From a checkpoint of a small text-conditioned image diffusion model.
Data: 195000 training examples, 15.3 epochs.
Rows from block 2 of the text encoder, named by matrix and row number. Rows with one number belong to one attention dimension. Each number is 200 + 30 x the weight over its row's rms, rounded and kept within 0 to 999. All counts start at 0. After the name is the row's rms in percent of the matrix's.
# q: attention query (text_encoder.blocks.2.attn.q.weight, 256x256), inputs 0-255
# k: attention key (text_encoder.blocks.2.attn.k.weight, 256x256), inputs 0-255
q.111,105,243,183,174,185,207,128,262,209,197,243,214,205,196,202,191,183,210,158,223,238,175,173,221,169,206,183,239,198,190,197,232,218,241,180,206,227,165,174,179,203,172,172,209,168,215,154,235,225,196,199,232,184,252,161,238,136,200,225,177,198,237,186,202,246,201,173,205,172,200,201,138,181,215,244,172,240,200,290,187,191,189,217,224,239,219,148,244,146,198,183,190,200,191,211,190,186,156,131,180,287,148,169,220,201,171,188,191,171,145,195,222,186,241,178,182,187,233,218,232,193,189,204,223,133,184,219,207,162,242,216,197,252,261,236,235,198,204,177,224,174,186,209,155,212,228,188,170,207,199,186,227,143,206,209,212,197,181,175,227,185,189,225,180,183,214,220,174,203,183,137,225,190,160,195,149,212,253,200,168,209,231,216,193,216,221,233,155,190,183,211,216,190,217,194,246,189,212,213,264,132,185,153,202,205,240,195,237,187,147,271,185,237,161,144,162,167,200,193,164,189,145,232,177,191,218,202,147,168,214,196,205,171,163,183,130,221,207,215,191,221,219,199,183,201,250,169,209,236,181,206,145,206,141,206,218,212
k.111,089,213,154,175,278,209,223,207,190,211,177,243,216,226,168,204,184,212,215,230,216,204,151,217,157,170,202,246,207,177,176,141,179,205,188,171,167,241,197,247,200,212,163,236,231,217,196,199,216,178,193,186,208,156,199,174,184,216,186,204,165,224,219,182,209,169,217,155,172,207,207,181,190,189,149,233,212,210,202,244,209,265,189,217,145,205,187,169,222,203,202,250,157,182,200,274,164,210,222,128,196,160,276,218,159,253,209,210,203,169,177,205,196,259,290,196,158,180,171,175,185,182,205,209,179,187,220,181,246,170,230,187,231,194,187,225,206,196,205,231,186,201,207,179,264,188,228,168,188,183,198,175,157,190,213,180,171,198,231,190,177,276,233,184,175,166,142,160,244,183,213,218,233,219,207,180,239,216,153,200,218,204,170,206,252,227,165,197,215,183,221,210,137,166,263,197,220,210,180,224,212,242,169,223,238,231,198,198,228,205,165,187,213,182,240,155,227,145,186,202,201,240,203,183,137,219,276,210,216,170,219,231,203,195,217,198,254,186,266,198,218,145,169,245,212,223,256,170,207,180,211,216,166,211,240,157,238
q.112,098,179,201,179,203,194,208,187,210,239,233,200,212,170,241,185,206,172,200,160,195,236,194,226,240,217,169,146,150,215,216,194,203,187,213,274,188,231,215,178,212,176,175,172,211,174,210,196,125,211,180,202,215,218,192,208,241,204,231,217,221,230,172,207,216,180,192,236,192,193,209,221,226,199,204,210,219,224,206,207,172,121,209,177,230,181,271,164,165,236,217,197,235,188,169,129,209,161,199,244,226,222,166,174,223,177,191,190,200,175,189,166,152,150,145,256,278,199,192,209,208,172,181,186,248,223,178,191,207,195,174,243,162,225,183,205,221,169,199,156,168,199,192,177,204,218,163,227,217,177,202,244,240,234,196,218,202,214,178,167,230,102,179,210,231,233,267,250,207,184,226,179,198,203,151,207,161,179,230,187,204,173,229,233,191,173,203,244,212,193,182,160,261,238,131,213,213,170,220,179,145,229,220,164,209,195,209,169,226,230,240,237,197,253,197,228,213,257,158,182,217,182,216,245,239,171,111,164,202,212,208,198,201,202,208,156,208,189,188,220,114,298,212,203,177,175,183,179,193,199,200,208,225,167,182,182,208
k.112,129,190,239,216,177,162,183,186,233,234,240,181,162,147,199,187,203,231,231,219,175,230,213,168,209,164,168,182,175,201,206,217,166,159,199,234,221,208,241,156,234,212,175,179,226,201,230,216,175,209,189,199,217,200,196,187,180,207,173,225,256,178,240,215,213,199,198,213,205,258,248,201,238,194,232,185,233,153,258,194,217,184,249,115,233,166,214,245,166,186,236,194,164,202,150,171,216,205,238,214,242,208,184,163,199,164,193,250,193,169,211,182,170,234,205,222,223,221,220,246,236,163,215,125,213,206,175,199,213,172,194,229,217,230,119,196,242,187,160,226,187,173,134,211,237,243,202,212,244,143,158,249,184,216,169,214,246,262,183,253,216,203,129,233,219,191,203,233,210,219,191,183,233,245,188,244,153,174,237,177,255,179,185,253,212,200,245,182,197,244,181,171,235,223,202,216,211,229,191,185,229,198,220,242,148,223,213,153,215,266,159,246,187,200,205,212,244,202,159,187,193,194,188,248,222,212,179,180,146,192,193,182,223,162,221,149,153,209,142,220,185,177,172,188,218,199,194,199,205,197,173,157,219,202,161,210,166
q.113,103,205,190,175,183,186,184,201,212,241,230,189,194,175,247,198,199,186,178,159,189,225,174,225,210,218,173,165,147,226,225,216,219,176,214,257,198,209,210,175,207,163,171,165,210,199,202,185,141,223,182,192,187,234,196,215,195,194,240,210,228,233,158,201,210,199,188,223,208,176,182,207,231,207,214,204,237,236,225,189,185,122,217,188,245,199,259,189,154,220,215,182,238,207,181,128,212,149,174,249,247,195,135,170,213,171,191,179,191,173,214,179,155,161,135,246,280,211,198,207,211,168,187,205,227,228,196,188,187,217,187,233,169,209,214,187,221,182,185,164,164,183,201,185,202,223,176,221,216,215,190,244,219,231,192,207,197,208,175,183,211,88,196,208,224,214,255,270,211,185,199,180,181,194,151,194,167,183,233,182,197,172,218,215,191,196,198,230,221,178,178,178,269,230,138,207,213,195,231,215,116,211,195,157,200,209,205,192,221,207,275,230,196,242,186,208,195,245,171,156,207,169,206,237,244,161,114,164,190,216,181,176,174,172,203,154,212,199,187,215,126,329,207,181,176,179,164,182,184,205,203,191,208,162,187,196,196
k.113,127,192,237,222,195,161,191,180,231,249,243,186,167,144,199,193,211,249,220,226,172,220,215,166,211,167,160,189,185,201,204,211,171,158,196,229,222,217,236,179,242,223,177,188,246,210,244,223,174,198,188,195,224,195,198,184,183,200,173,226,251,177,260,209,212,196,198,201,203,259,245,202,231,194,213,187,226,148,252,193,217,197,254,112,225,159,212,228,171,196,234,204,151,207,161,185,212,219,241,192,239,205,201,169,199,168,200,252,189,165,210,184,177,236,215,223,207,209,214,234,237,164,216,120,226,208,175,198,220,161,200,231,211,223,119,202,243,196,178,226,199,175,142,204,248,237,206,208,248,148,155,239,176,201,180,205,247,264,198,250,217,222,139,231,209,186,195,227,201,224,201,184,236,265,199,246,169,176,237,176,243,180,170,245,215,191,240,183,191,240,184,167,213,211,209,213,208,231,188,179,245,203,233,247,145,223,206,148,215,270,130,251,173,202,209,214,236,187,164,184,211,194,197,248,207,229,176,190,154,184,184,188,221,172,221,150,160,201,131,209,196,164,168,197,213,186,205,195,199,205,175,161,218,214,152,207,173
q.114,056,183,164,194,207,210,211,168,216,211,217,227,205,172,264,211,236,170,213,173,199,242,179,241,245,202,164,163,150,173,230,168,147,186,237,239,187,199,250,196,231,142,160,185,210,178,219,177,117,180,201,195,231,183,172,194,226,211,288,183,194,245,192,196,247,190,175,189,167,186,246,222,215,197,156,212,193,263,199,220,176,167,162,158,202,172,292,140,212,258,203,200,217,192,126,191,188,207,234,227,223,231,200,154,228,208,182,216,233,207,181,162,162,193,183,233,238,224,182,209,222,186,176,163,273,207,177,208,205,239,207,241,166,225,158,171,211,154,185,125,176,193,185,210,202,177,190,210,172,148,208,239,232,232,241,237,204,212,208,165,252,195,166,238,212,196,172,228,206,185,271,186,174,203,152,197,166,212,222,203,196,206,201,228,184,194,192,228,231,153,187,186,232,199,183,180,206,178,204,216,160,218,179,139,177,209,198,150,247,236,182,246,205,229,180,209,247,170,147,187,229,200,226,247,182,167,205,198,230,229,199,236,249,194,234,184,224,181,194,205,116,218,221,217,182,187,157,199,208,184,183,206,224,183,209,167,210
k.114,058,164,227,211,194,150,193,175,214,216,261,234,165,145,210,209,187,204,219,231,184,202,183,154,243,166,148,178,165,227,224,222,192,194,174,242,225,231,259,142,206,201,175,167,201,184,221,201,197,209,173,205,172,198,148,205,178,217,196,224,267,185,228,174,240,224,198,210,212,226,208,180,234,212,227,202,243,158,252,225,211,193,196,146,245,148,227,215,161,207,205,186,182,205,154,212,218,180,227,192,259,230,182,164,230,169,177,258,215,211,159,222,170,199,207,269,234,212,231,214,204,150,180,139,242,225,194,168,203,165,158,243,190,165,152,239,249,207,162,196,168,222,169,187,233,212,193,215,259,163,178,280,203,215,164,246,227,212,193,267,213,238,136,208,186,193,167,223,224,183,218,193,239,195,194,197,144,170,221,171,214,171,223,264,206,172,244,201,178,220,184,136,204,255,200,217,238,217,210,156,213,213,229,189,197,237,198,147,247,248,164,237,205,187,189,205,201,147,171,193,194,169,218,253,210,197,237,159,145,216,213,187,199,183,240,161,157,195,174,203,183,207,183,184,174,185,196,188,214,229,223,161,230,210,181,185,161
q.115,076,187,199,221,200,212,230,183,144,180,155,197,201,232,170,231,219,213,224,190,181,219,209,181,205,212,185,225,233,195,179,198,174,203,205,191,198,195,235,237,203,215,215,211,213,190,229,162,255,180,212,188,144,147,192,178,220,226,193,185,182,172,247,208,180,199,211,185,215,198,218,240,209,169,188,211,172,205,138,196,245,261,183,209,123,186,200,197,270,198,218,220,195,191,189,233,191,252,235,180,153,233,224,175,170,238,229,214,239,253,164,199,255,201,242,169,172,191,194,173,197,229,202,206,216,192,184,192,206,192,218,172,196,119,180,193,167,213,218,233,245,231,212,254,181,170,237,215,175,194,200,167,208,173,201,183,194,190,228,183,204,319,214,229,183,180,186,153,181,217,209,186,197,211,242,217,232,185,190,228,197,204,182,239,188,204,173,202,188,203,208,230,141,177,261,177,206,203,178,179,285,154,223,233,205,183,196,209,153,197,121,177,225,201,227,170,191,147,245,194,195,257,158,159,200,208,261,243,235,195,189,242,224,222,213,266,215,226,192,203,241,72,202,230,200,192,202,207,197,215,215,248,199,278,221,210,218
k.115,084,211,194,202,176,237,171,211,171,161,172,201,202,252,237,206,218,151,180,171,218,172,226,227,237,235,231,173,227,193,204,215,231,230,203,199,208,176,139,205,166,178,224,219,170,149,181,204,188,192,224,215,186,226,195,243,244,204,234,151,158,177,142,193,175,203,162,206,213,158,163,212,159,229,184,194,160,220,162,189,171,193,169,266,203,218,201,176,203,224,161,188,240,178,251,181,210,187,149,213,171,241,193,229,216,219,187,165,198,238,184,223,217,151,135,190,193,216,198,175,169,216,194,264,229,184,223,210,163,252,153,177,166,200,279,195,150,208,223,157,221,220,241,183,126,161,180,194,171,248,250,174,238,198,205,209,184,149,205,164,218,151,234,163,211,253,227,175,159,182,194,226,170,156,212,161,224,219,182,202,147,246,247,133,158,202,176,241,178,148,222,204,176,197,167,190,165,173,227,206,165,194,202,149,213,162,195,242,176,136,232,165,223,195,147,209,158,230,231,211,204,170,226,160,189,189,170,219,240,210,204,209,178,233,178,253,223,218,218,176,204,244,269,201,172,193,162,216,216,198,211,202,210,175,221,209,203
q.116,112,147,212,222,202,195,266,126,204,210,167,195,197,185,192,213,218,177,246,176,165,232,208,207,242,193,196,159,194,211,193,173,185,161,215,211,153,222,226,206,196,218,213,179,217,172,243,159,163,197,185,166,205,158,225,163,275,207,183,242,209,166,207,213,171,204,221,205,219,210,211,274,219,202,172,243,164,213,122,205,192,184,192,176,165,165,250,165,245,213,226,198,207,209,174,201,216,230,266,220,132,256,217,178,194,220,194,225,235,239,195,170,217,142,232,230,224,178,175,169,214,205,196,161,291,223,181,194,241,159,191,211,143,157,168,175,218,180,214,171,225,218,189,229,178,196,195,229,187,192,204,181,261,205,196,213,209,207,219,178,218,211,169,234,211,197,180,207,207,209,267,174,201,232,198,265,184,147,221,229,190,165,205,209,178,158,165,248,207,212,171,161,206,189,186,157,209,186,197,131,234,217,265,190,189,164,221,142,224,264,145,243,176,244,249,236,235,185,188,219,205,248,184,232,216,182,207,233,218,185,211,209,236,231,233,256,185,185,191,218,167,192,188,212,184,145,229,193,179,214,209,264,203,246,203,184,199
k.116,089,186,253,215,131,177,161,205,224,183,239,169,186,179,239,183,204,200,201,183,184,213,245,176,234,222,202,161,193,224,222,247,232,200,219,231,239,150,221,149,203,178,233,169,173,186,190,216,181,216,202,210,202,241,189,241,214,200,200,202,229,179,178,200,214,245,180,253,229,208,195,210,215,218,257,162,204,181,202,157,193,137,209,167,260,190,194,221,159,186,202,156,251,208,181,137,237,180,182,254,205,232,144,180,242,161,184,196,198,220,217,193,198,156,114,205,233,217,251,240,227,209,202,171,199,209,171,232,157,230,176,224,191,216,192,180,199,192,185,172,187,177,194,230,136,221,174,226,203,201,193,230,235,214,178,241,242,227,147,233,219,126,148,214,228,228,247,255,175,216,189,185,149,183,182,219,149,177,238,201,189,206,232,199,152,174,230,201,191,222,187,191,263,240,147,223,178,210,226,176,207,164,229,189,149,180,192,204,195,218,213,229,192,200,155,245,202,244,203,193,194,161,205,217,251,177,130,177,171,223,189,182,215,204,176,183,128,209,137,199,174,258,224,156,191,192,146,230,210,199,175,176,235,197,163,235,158
q.117,114,203,179,175,167,196,173,213,188,236,238,196,200,178,260,211,202,196,180,162,183,224,171,226,201,252,155,190,152,223,237,229,219,201,211,255,208,179,223,182,204,161,190,165,187,204,195,180,176,223,199,187,142,242,174,218,182,188,260,196,225,239,164,212,208,206,196,227,197,180,177,202,216,205,241,199,246,248,211,182,198,130,207,185,231,204,253,208,164,225,212,176,256,213,180,138,205,150,177,251,243,185,115,175,201,178,192,180,210,196,200,184,178,161,141,238,268,235,199,221,196,172,187,218,198,216,187,197,147,222,193,228,187,190,222,195,203,188,169,171,174,192,211,204,186,221,178,234,207,194,182,252,210,246,195,217,187,193,170,168,191,115,203,217,225,201,253,254,201,196,186,167,174,176,171,180,177,188,244,167,205,183,220,239,187,204,193,210,232,181,152,169,256,219,145,216,221,207,213,228,122,187,172,163,210,211,188,195,206,196,280,208,204,247,162,178,179,225,210,144,206,167,212,228,251,157,132,158,193,234,170,192,173,192,203,163,212,209,187,214,130,318,210,175,159,205,135,195,198,203,193,197,204,176,209,213,192
k.117,115,190,238,226,189,170,197,169,248,240,224,191,159,149,197,204,228,226,238,237,187,221,229,170,230,163,188,179,195,189,200,204,169,157,197,220,215,220,214,184,237,226,186,200,270,182,256,231,157,187,193,203,241,203,210,179,218,207,173,207,252,174,252,206,225,185,195,187,211,275,258,219,217,196,196,198,213,152,237,204,195,217,242,120,221,156,210,212,181,205,251,199,138,200,172,192,211,224,246,180,218,215,223,183,199,175,195,250,181,168,213,184,181,243,216,221,201,206,212,226,238,167,222,117,251,196,179,183,240,161,180,224,199,239,119,200,230,186,175,225,216,178,150,206,241,217,206,195,241,151,178,219,189,193,184,196,256,264,210,246,244,227,130,221,209,186,181,203,197,222,214,195,240,274,201,250,184,181,223,191,239,180,180,226,209,177,225,191,179,238,203,182,204,201,216,214,196,212,190,182,253,207,233,229,158,211,204,142,228,276,92,253,189,198,218,217,246,186,155,201,217,200,213,224,189,225,189,195,167,171,184,189,232,183,218,175,169,195,155,209,214,136,173,219,215,187,217,210,204,201,174,173,218,215,143,209,175
q.118,093,239,218,215,214,175,150,257,253,168,220,210,179,209,201,199,187,211,156,233,197,151,201,168,163,153,240,235,213,209,213,184,198,223,174,150,247,201,164,169,220,211,187,203,187,239,173,253,232,225,194,213,227,195,182,201,125,175,188,189,206,206,213,175,223,208,172,211,205,201,192,137,198,223,216,174,225,163,277,224,201,246,209,233,228,228,118,237,171,179,182,190,152,220,228,233,205,193,141,170,250,159,216,218,205,182,203,191,173,154,239,241,181,284,192,166,136,211,227,224,193,187,210,221,127,194,223,205,182,196,214,173,251,259,231,190,200,238,182,247,187,187,199,187,232,193,227,183,236,220,204,198,142,174,200,216,199,220,205,251,189,197,225,160,181,196,176,199,187,188,155,244,223,194,227,156,212,234,172,161,216,207,205,145,223,240,236,140,181,206,228,225,197,213,237,216,181,229,210,245,200,209,150,233,195,240,185,248,184,149,195,150,189,142,181,171,179,192,175,208,193,157,220,177,136,238,198,185,146,192,207,157,182,153,183,172,189,208,196,179,255,185,211,180,213,243,219,206,206,199,207,130,199,153,180,210,178
k.118,086,213,147,190,244,232,245,213,159,214,163,260,227,224,174,232,164,189,170,210,195,203,138,220,154,202,191,234,197,199,178,156,176,207,204,167,173,222,193,245,198,207,185,214,163,227,210,158,224,186,178,179,149,160,197,170,190,188,227,204,161,237,199,203,185,168,208,168,191,152,174,185,188,191,176,244,207,250,167,239,209,248,192,249,140,217,206,183,234,235,186,215,221,215,205,262,167,206,191,162,198,155,216,198,164,226,215,190,221,188,174,197,202,222,247,199,171,184,160,154,178,202,171,253,189,200,228,173,213,167,241,182,201,168,233,209,184,234,215,220,203,223,232,176,230,178,217,206,171,241,198,171,170,203,208,168,127,163,246,147,162,251,274,184,167,179,165,181,193,166,219,194,214,171,216,169,258,227,163,204,197,190,193,219,234,235,164,178,222,152,198,198,144,159,234,170,241,182,201,218,165,220,163,189,247,208,208,205,182,145,257,169,222,216,233,145,159,152,229,165,210,245,202,172,154,213,270,226,239,187,213,213,178,209,220,213,266,203,277,219,207,191,193,228,179,209,213,170,189,222,223,237,173,187,268,179,239
q.119,096,164,177,183,176,212,238,143,137,246,180,183,223,188,223,208,228,187,231,168,202,253,179,234,219,255,159,175,184,208,189,231,201,179,225,242,157,179,248,237,202,189,214,190,210,184,246,152,167,178,215,185,149,199,211,202,257,236,209,202,186,210,199,225,173,178,233,197,189,197,214,260,209,181,191,236,179,247,129,149,211,162,204,166,168,175,280,168,232,224,210,200,248,187,166,168,191,205,257,236,159,240,166,173,173,239,189,185,225,237,164,154,225,147,190,228,261,202,166,189,201,212,193,181,271,201,184,202,201,202,201,234,154,129,164,191,185,176,213,164,219,211,200,235,157,212,181,216,169,181,180,199,246,228,217,183,167,173,211,144,196,209,179,240,215,222,217,199,208,218,222,156,164,198,178,253,195,183,238,226,192,194,187,243,172,162,162,244,227,191,162,184,208,172,171,165,209,186,195,180,200,171,235,183,198,160,223,149,200,247,202,229,219,267,208,200,224,193,234,179,217,243,175,197,260,166,195,214,258,205,181,231,231,239,222,236,217,206,211,230,149,223,189,218,165,146,161,193,199,198,190,261,212,258,229,190,225
k.119,092,187,266,244,135,160,155,208,254,184,231,163,157,185,231,167,226,207,209,198,206,194,262,171,257,190,222,156,225,183,224,243,222,203,200,228,244,166,199,161,191,211,212,202,250,163,214,249,184,205,207,208,243,240,196,229,208,204,169,179,234,144,214,201,214,230,183,226,218,250,224,217,204,215,236,156,192,145,241,178,186,172,206,160,265,196,206,216,161,175,229,179,189,188,204,143,239,204,196,237,196,252,191,216,228,177,183,218,179,215,217,215,196,196,148,182,220,220,236,225,226,195,240,152,223,190,187,218,189,237,159,215,191,230,173,205,207,176,188,191,198,191,170,229,171,198,189,192,231,185,220,214,224,176,188,214,272,218,181,265,263,141,117,214,232,224,232,212,183,232,181,207,200,243,219,236,166,191,219,183,197,214,216,173,175,176,242,205,172,232,215,197,228,223,174,227,160,192,215,179,242,184,243,187,154,187,188,178,221,244,119,225,194,182,165,251,235,264,177,226,180,154,217,207,225,219,130,200,174,178,199,186,217,198,184,197,127,197,127,188,193,199,218,181,214,189,182,227,209,204,176,163,226,200,134,232,151
q.120,093,161,201,199,190,220,256,123,163,224,183,192,211,182,216,202,222,190,253,173,185,253,194,218,256,234,167,154,178,189,195,215,194,178,215,242,155,210,237,217,199,192,198,197,218,167,229,159,137,186,207,188,176,187,206,194,272,224,214,222,204,192,195,218,186,187,233,209,178,219,223,266,216,192,196,217,174,224,121,191,184,157,197,170,179,164,281,156,228,223,219,221,235,180,159,173,208,197,260,232,142,240,181,176,198,218,179,205,222,238,161,151,203,133,199,249,255,187,172,185,199,205,194,162,278,212,166,205,216,203,195,237,142,147,164,209,207,170,210,142,220,205,201,212,170,207,182,215,185,171,219,208,260,220,201,204,197,185,197,148,223,190,173,244,224,199,215,211,206,208,244,173,185,208,185,254,205,153,234,224,192,185,202,240,179,162,170,250,218,198,175,159,197,184,163,181,211,178,184,152,200,184,244,173,212,149,216,148,225,258,183,245,208,274,231,217,239,200,205,200,213,230,190,226,247,154,194,215,241,200,205,232,228,244,214,239,203,181,204,209,141,215,195,217,177,156,178,187,192,194,199,268,205,252,219,201,217
k.120,083,172,256,211,149,165,163,179,234,190,239,153,171,168,232,165,206,216,225,202,180,216,250,175,254,198,198,162,191,199,218,243,217,185,215,237,231,175,219,149,209,191,205,179,209,197,202,223,183,207,202,215,229,235,195,221,201,199,176,204,253,171,203,212,229,238,198,233,218,248,232,201,211,203,234,159,190,159,222,161,189,148,212,145,244,182,200,220,170,176,223,180,213,185,173,137,231,200,218,244,210,233,166,196,235,163,189,223,183,215,229,194,202,175,149,214,236,216,230,245,229,190,225,135,214,222,167,230,176,233,182,226,186,228,156,203,227,168,177,186,189,171,163,216,178,231,188,198,251,158,197,238,227,215,173,227,263,233,154,245,245,154,119,224,244,212,233,228,183,235,206,202,183,202,178,246,145,168,240,196,212,192,223,207,163,170,236,214,191,243,200,191,249,231,162,226,173,228,215,185,220,175,243,204,156,190,204,187,225,241,155,252,186,201,175,265,242,246,175,210,183,151,195,235,245,196,143,170,164,205,191,185,245,208,195,164,134,210,115,194,186,208,211,176,207,189,183,229,210,190,173,173,253,200,144,209,171
q.121,095,248,208,184,218,190,150,261,235,177,228,217,193,212,193,195,182,205,154,234,225,158,204,181,170,155,241,229,214,191,197,192,203,224,184,173,240,212,155,179,209,184,169,216,192,222,167,274,222,199,191,234,226,209,189,207,123,181,207,181,200,216,191,178,233,214,146,189,194,195,198,139,188,218,207,173,220,179,286,220,200,233,212,226,229,224,140,231,169,179,188,214,156,209,236,217,191,176,135,167,254,157,211,214,224,177,212,193,169,129,227,247,166,273,188,162,157,218,215,225,188,189,195,232,129,182,220,207,185,206,223,175,255,271,238,204,197,212,191,239,186,189,210,156,244,192,207,170,222,215,215,202,141,193,200,197,198,209,198,240,191,174,230,166,186,200,187,188,194,172,169,241,229,184,207,135,208,241,163,172,208,214,200,165,225,244,224,150,190,186,226,232,195,206,236,230,183,207,213,254,184,234,157,213,202,241,181,257,178,145,208,171,190,130,180,181,169,212,180,203,202,143,222,179,142,236,191,165,162,193,199,176,179,159,183,143,206,201,219,183,246,206,207,193,221,256,217,199,217,196,213,133,212,132,181,198,185
k.121,088,215,145,172,260,227,242,209,155,229,184,251,231,211,173,219,159,203,190,222,200,196,137,217,153,179,176,250,196,197,191,160,171,201,180,172,164,252,207,245,204,205,178,207,190,219,199,165,220,186,183,184,159,155,200,166,177,202,222,219,162,246,209,195,186,167,221,155,187,167,180,181,202,199,164,241,223,245,186,242,210,244,185,228,144,203,206,180,227,219,203,227,186,208,197,242,153,192,200,149,212,156,214,193,159,226,220,194,231,175,174,196,189,233,279,216,182,190,161,164,171,185,170,237,184,205,233,173,213,150,252,188,219,161,216,226,206,228,194,230,195,216,227,165,261,193,215,197,181,212,182,185,159,204,206,178,126,180,240,161,161,268,261,191,168,166,176,169,236,167,202,198,226,185,206,166,246,208,176,196,198,181,177,228,252,239,167,182,228,181,189,198,160,167,240,182,261,200,177,225,171,242,157,200,250,225,216,207,197,167,242,173,216,210,238,135,172,153,215,165,212,242,200,192,166,192,261,206,223,191,211,220,180,191,223,190,267,191,282,211,205,183,175,235,182,217,232,157,196,211,227,231,149,202,251,169,232
q.122,094,237,227,203,220,181,157,257,253,166,226,214,181,217,188,194,175,214,155,240,207,149,209,167,174,145,231,225,214,193,208,187,199,222,169,167,250,213,156,168,202,200,177,213,195,213,176,247,239,228,180,212,229,200,196,194,133,166,192,186,216,208,207,164,226,221,172,204,215,200,200,134,182,224,208,172,223,159,270,239,185,239,200,231,239,233,114,233,164,174,192,193,156,211,228,219,214,188,143,157,242,156,224,220,225,160,222,207,176,153,227,247,183,259,198,176,145,213,224,208,195,178,206,225,122,193,227,196,188,206,199,172,259,270,242,211,201,230,191,227,189,188,198,166,238,187,209,186,229,228,213,199,148,176,186,202,217,220,197,247,199,188,205,155,180,178,179,199,196,178,162,247,223,190,216,160,202,225,173,164,202,217,193,161,222,238,239,152,173,209,230,220,200,228,245,225,184,200,219,228,204,226,179,224,190,237,176,258,197,141,191,161,188,123,187,185,167,204,170,218,185,159,224,186,150,233,201,190,142,211,210,157,172,161,181,158,186,200,200,168,265,189,217,185,220,243,237,212,203,197,206,132,200,139,177,197,174
k.122,089,214,136,161,268,230,252,190,152,224,177,238,244,218,171,236,161,192,189,206,199,194,129,241,148,202,183,246,187,202,181,164,178,206,203,166,165,240,210,236,194,185,186,201,172,228,200,158,212,197,184,190,150,162,209,168,190,202,223,213,162,255,198,199,196,174,210,171,181,156,166,191,186,185,166,245,205,257,160,229,217,236,182,246,138,207,205,178,245,224,193,224,208,214,204,247,166,199,213,157,195,152,200,184,173,220,217,177,229,179,191,182,197,216,248,215,168,185,158,181,167,196,167,250,172,203,214,174,218,161,242,186,220,169,229,200,195,214,194,214,194,202,227,174,228,192,217,201,171,207,185,189,168,211,205,169,129,176,241,133,141,271,275,186,157,168,171,185,210,180,211,202,200,168,187,168,249,207,181,211,210,183,185,223,227,233,169,191,219,167,178,194,163,176,217,169,244,215,179,213,158,231,147,200,252,206,203,206,178,161,267,171,212,201,244,145,167,149,217,162,213,244,189,191,162,200,264,200,225,206,207,208,186,196,217,202,260,193,282,213,209,203,197,224,186,217,229,174,187,211,226,242,160,193,264,166,243
q.123,096,136,220,243,221,180,260,138,221,208,198,207,197,191,204,183,204,172,242,196,163,232,229,194,240,187,210,154,202,215,217,178,168,159,221,183,174,231,231,202,209,214,213,182,215,177,233,175,170,208,191,168,238,165,220,158,258,186,189,230,226,173,212,197,169,222,211,206,223,227,221,247,223,200,176,224,173,196,127,223,174,210,196,153,180,157,226,159,216,213,213,188,195,210,165,225,217,236,265,202,141,256,243,169,222,215,191,227,213,232,220,170,205,154,226,227,206,177,214,186,204,205,202,139,267,221,165,203,235,153,180,226,163,189,142,165,225,179,199,160,218,201,170,221,186,209,210,233,212,166,206,181,255,199,196,209,225,234,194,194,233,230,154,240,208,194,162,219,201,209,268,190,216,231,197,270,170,149,221,222,209,172,199,185,187,173,176,227,205,220,189,165,204,204,198,162,202,195,213,129,239,222,270,184,159,170,200,159,249,270,121,254,158,233,250,242,238,176,167,232,213,232,197,245,202,174,228,250,213,194,238,182,257,218,221,246,170,183,174,214,191,168,206,210,197,153,230,204,172,221,178,243,211,232,185,188,184
k.123,079,169,220,183,147,188,184,186,184,190,245,183,219,163,218,191,195,198,193,164,177,228,198,202,230,233,183,175,154,218,217,254,210,190,239,248,216,155,244,156,216,156,220,152,141,206,187,182,198,220,195,202,160,243,159,218,204,202,218,213,230,224,168,221,222,241,162,261,217,186,185,213,228,218,261,181,199,219,201,145,193,110,228,171,239,188,211,215,188,198,184,171,272,210,162,145,223,179,196,253,214,221,116,160,219,159,183,197,203,215,219,169,210,130,120,213,243,212,227,243,219,227,187,186,185,210,173,222,163,217,202,214,193,182,188,184,216,187,189,173,176,183,205,218,129,228,173,245,209,195,179,242,235,234,181,245,204,220,142,201,207,149,183,227,229,233,240,234,192,211,181,165,135,159,182,222,141,184,241,211,188,190,227,236,155,182,207,201,216,232,149,188,240,243,142,212,211,218,209,164,176,163,207,195,169,193,197,202,193,200,264,224,202,221,182,225,190,224,213,162,202,180,193,231,271,174,160,177,181,241,182,185,206,192,195,183,162,219,173,208,154,255,221,149,168,189,168,234,198,194,181,206,243,194,179,231,194
q.124,073,170,229,204,204,203,219,184,234,216,213,211,201,158,232,174,192,160,247,194,197,207,202,217,247,213,192,142,188,184,221,177,240,189,205,259,169,216,206,167,178,176,166,190,223,174,200,188,124,190,183,184,244,245,190,213,248,210,241,212,219,209,160,199,221,220,203,235,185,221,195,203,232,211,189,187,206,206,194,209,145,139,185,162,245,179,248,152,158,208,226,195,234,180,177,136,239,167,215,224,196,225,192,178,229,191,179,201,189,194,183,178,169,151,156,242,246,189,215,194,199,186,205,165,227,193,178,210,221,214,168,226,167,235,178,194,228,138,203,132,164,193,172,175,183,205,177,193,212,188,225,229,233,204,195,237,226,214,160,175,235,92,166,215,239,226,234,227,229,186,225,197,199,222,153,231,143,198,195,208,188,209,217,190,176,171,218,241,217,224,189,169,232,227,129,229,179,180,229,168,161,227,223,153,185,180,196,149,256,240,226,259,195,241,200,248,250,259,150,224,205,167,214,253,225,161,101,180,181,224,233,218,211,227,208,173,187,169,196,207,147,287,202,191,187,172,182,193,196,202,193,229,228,170,192,196,194
k.124,082,175,222,193,181,152,193,184,216,223,243,169,201,134,171,176,190,239,253,190,176,232,207,181,201,174,174,203,172,204,192,224,211,160,201,229,200,220,248,157,217,198,182,176,220,218,210,210,198,209,189,191,196,212,198,192,171,197,165,244,264,202,221,235,220,204,215,201,183,247,228,200,222,179,258,184,213,165,214,176,245,152,240,114,212,164,193,234,189,159,234,216,176,207,140,189,206,198,245,239,222,201,166,171,208,166,191,240,196,197,218,170,183,214,219,213,228,213,212,254,229,192,222,126,201,221,168,219,209,174,220,231,219,197,140,200,243,176,177,216,175,189,156,208,213,267,196,203,247,150,156,247,188,218,185,202,244,251,149,237,194,211,130,234,219,181,192,229,237,234,206,186,209,215,172,243,155,162,245,181,240,163,189,246,204,188,234,196,219,254,171,190,239,219,196,218,210,239,185,174,238,200,216,256,166,223,211,164,234,278,174,261,174,200,219,218,258,202,159,183,181,221,147,261,264,187,186,174,153,202,174,190,232,181,211,139,152,181,144,206,181,188,146,196,214,193,216,200,189,200,189,165,202,221,176,181,178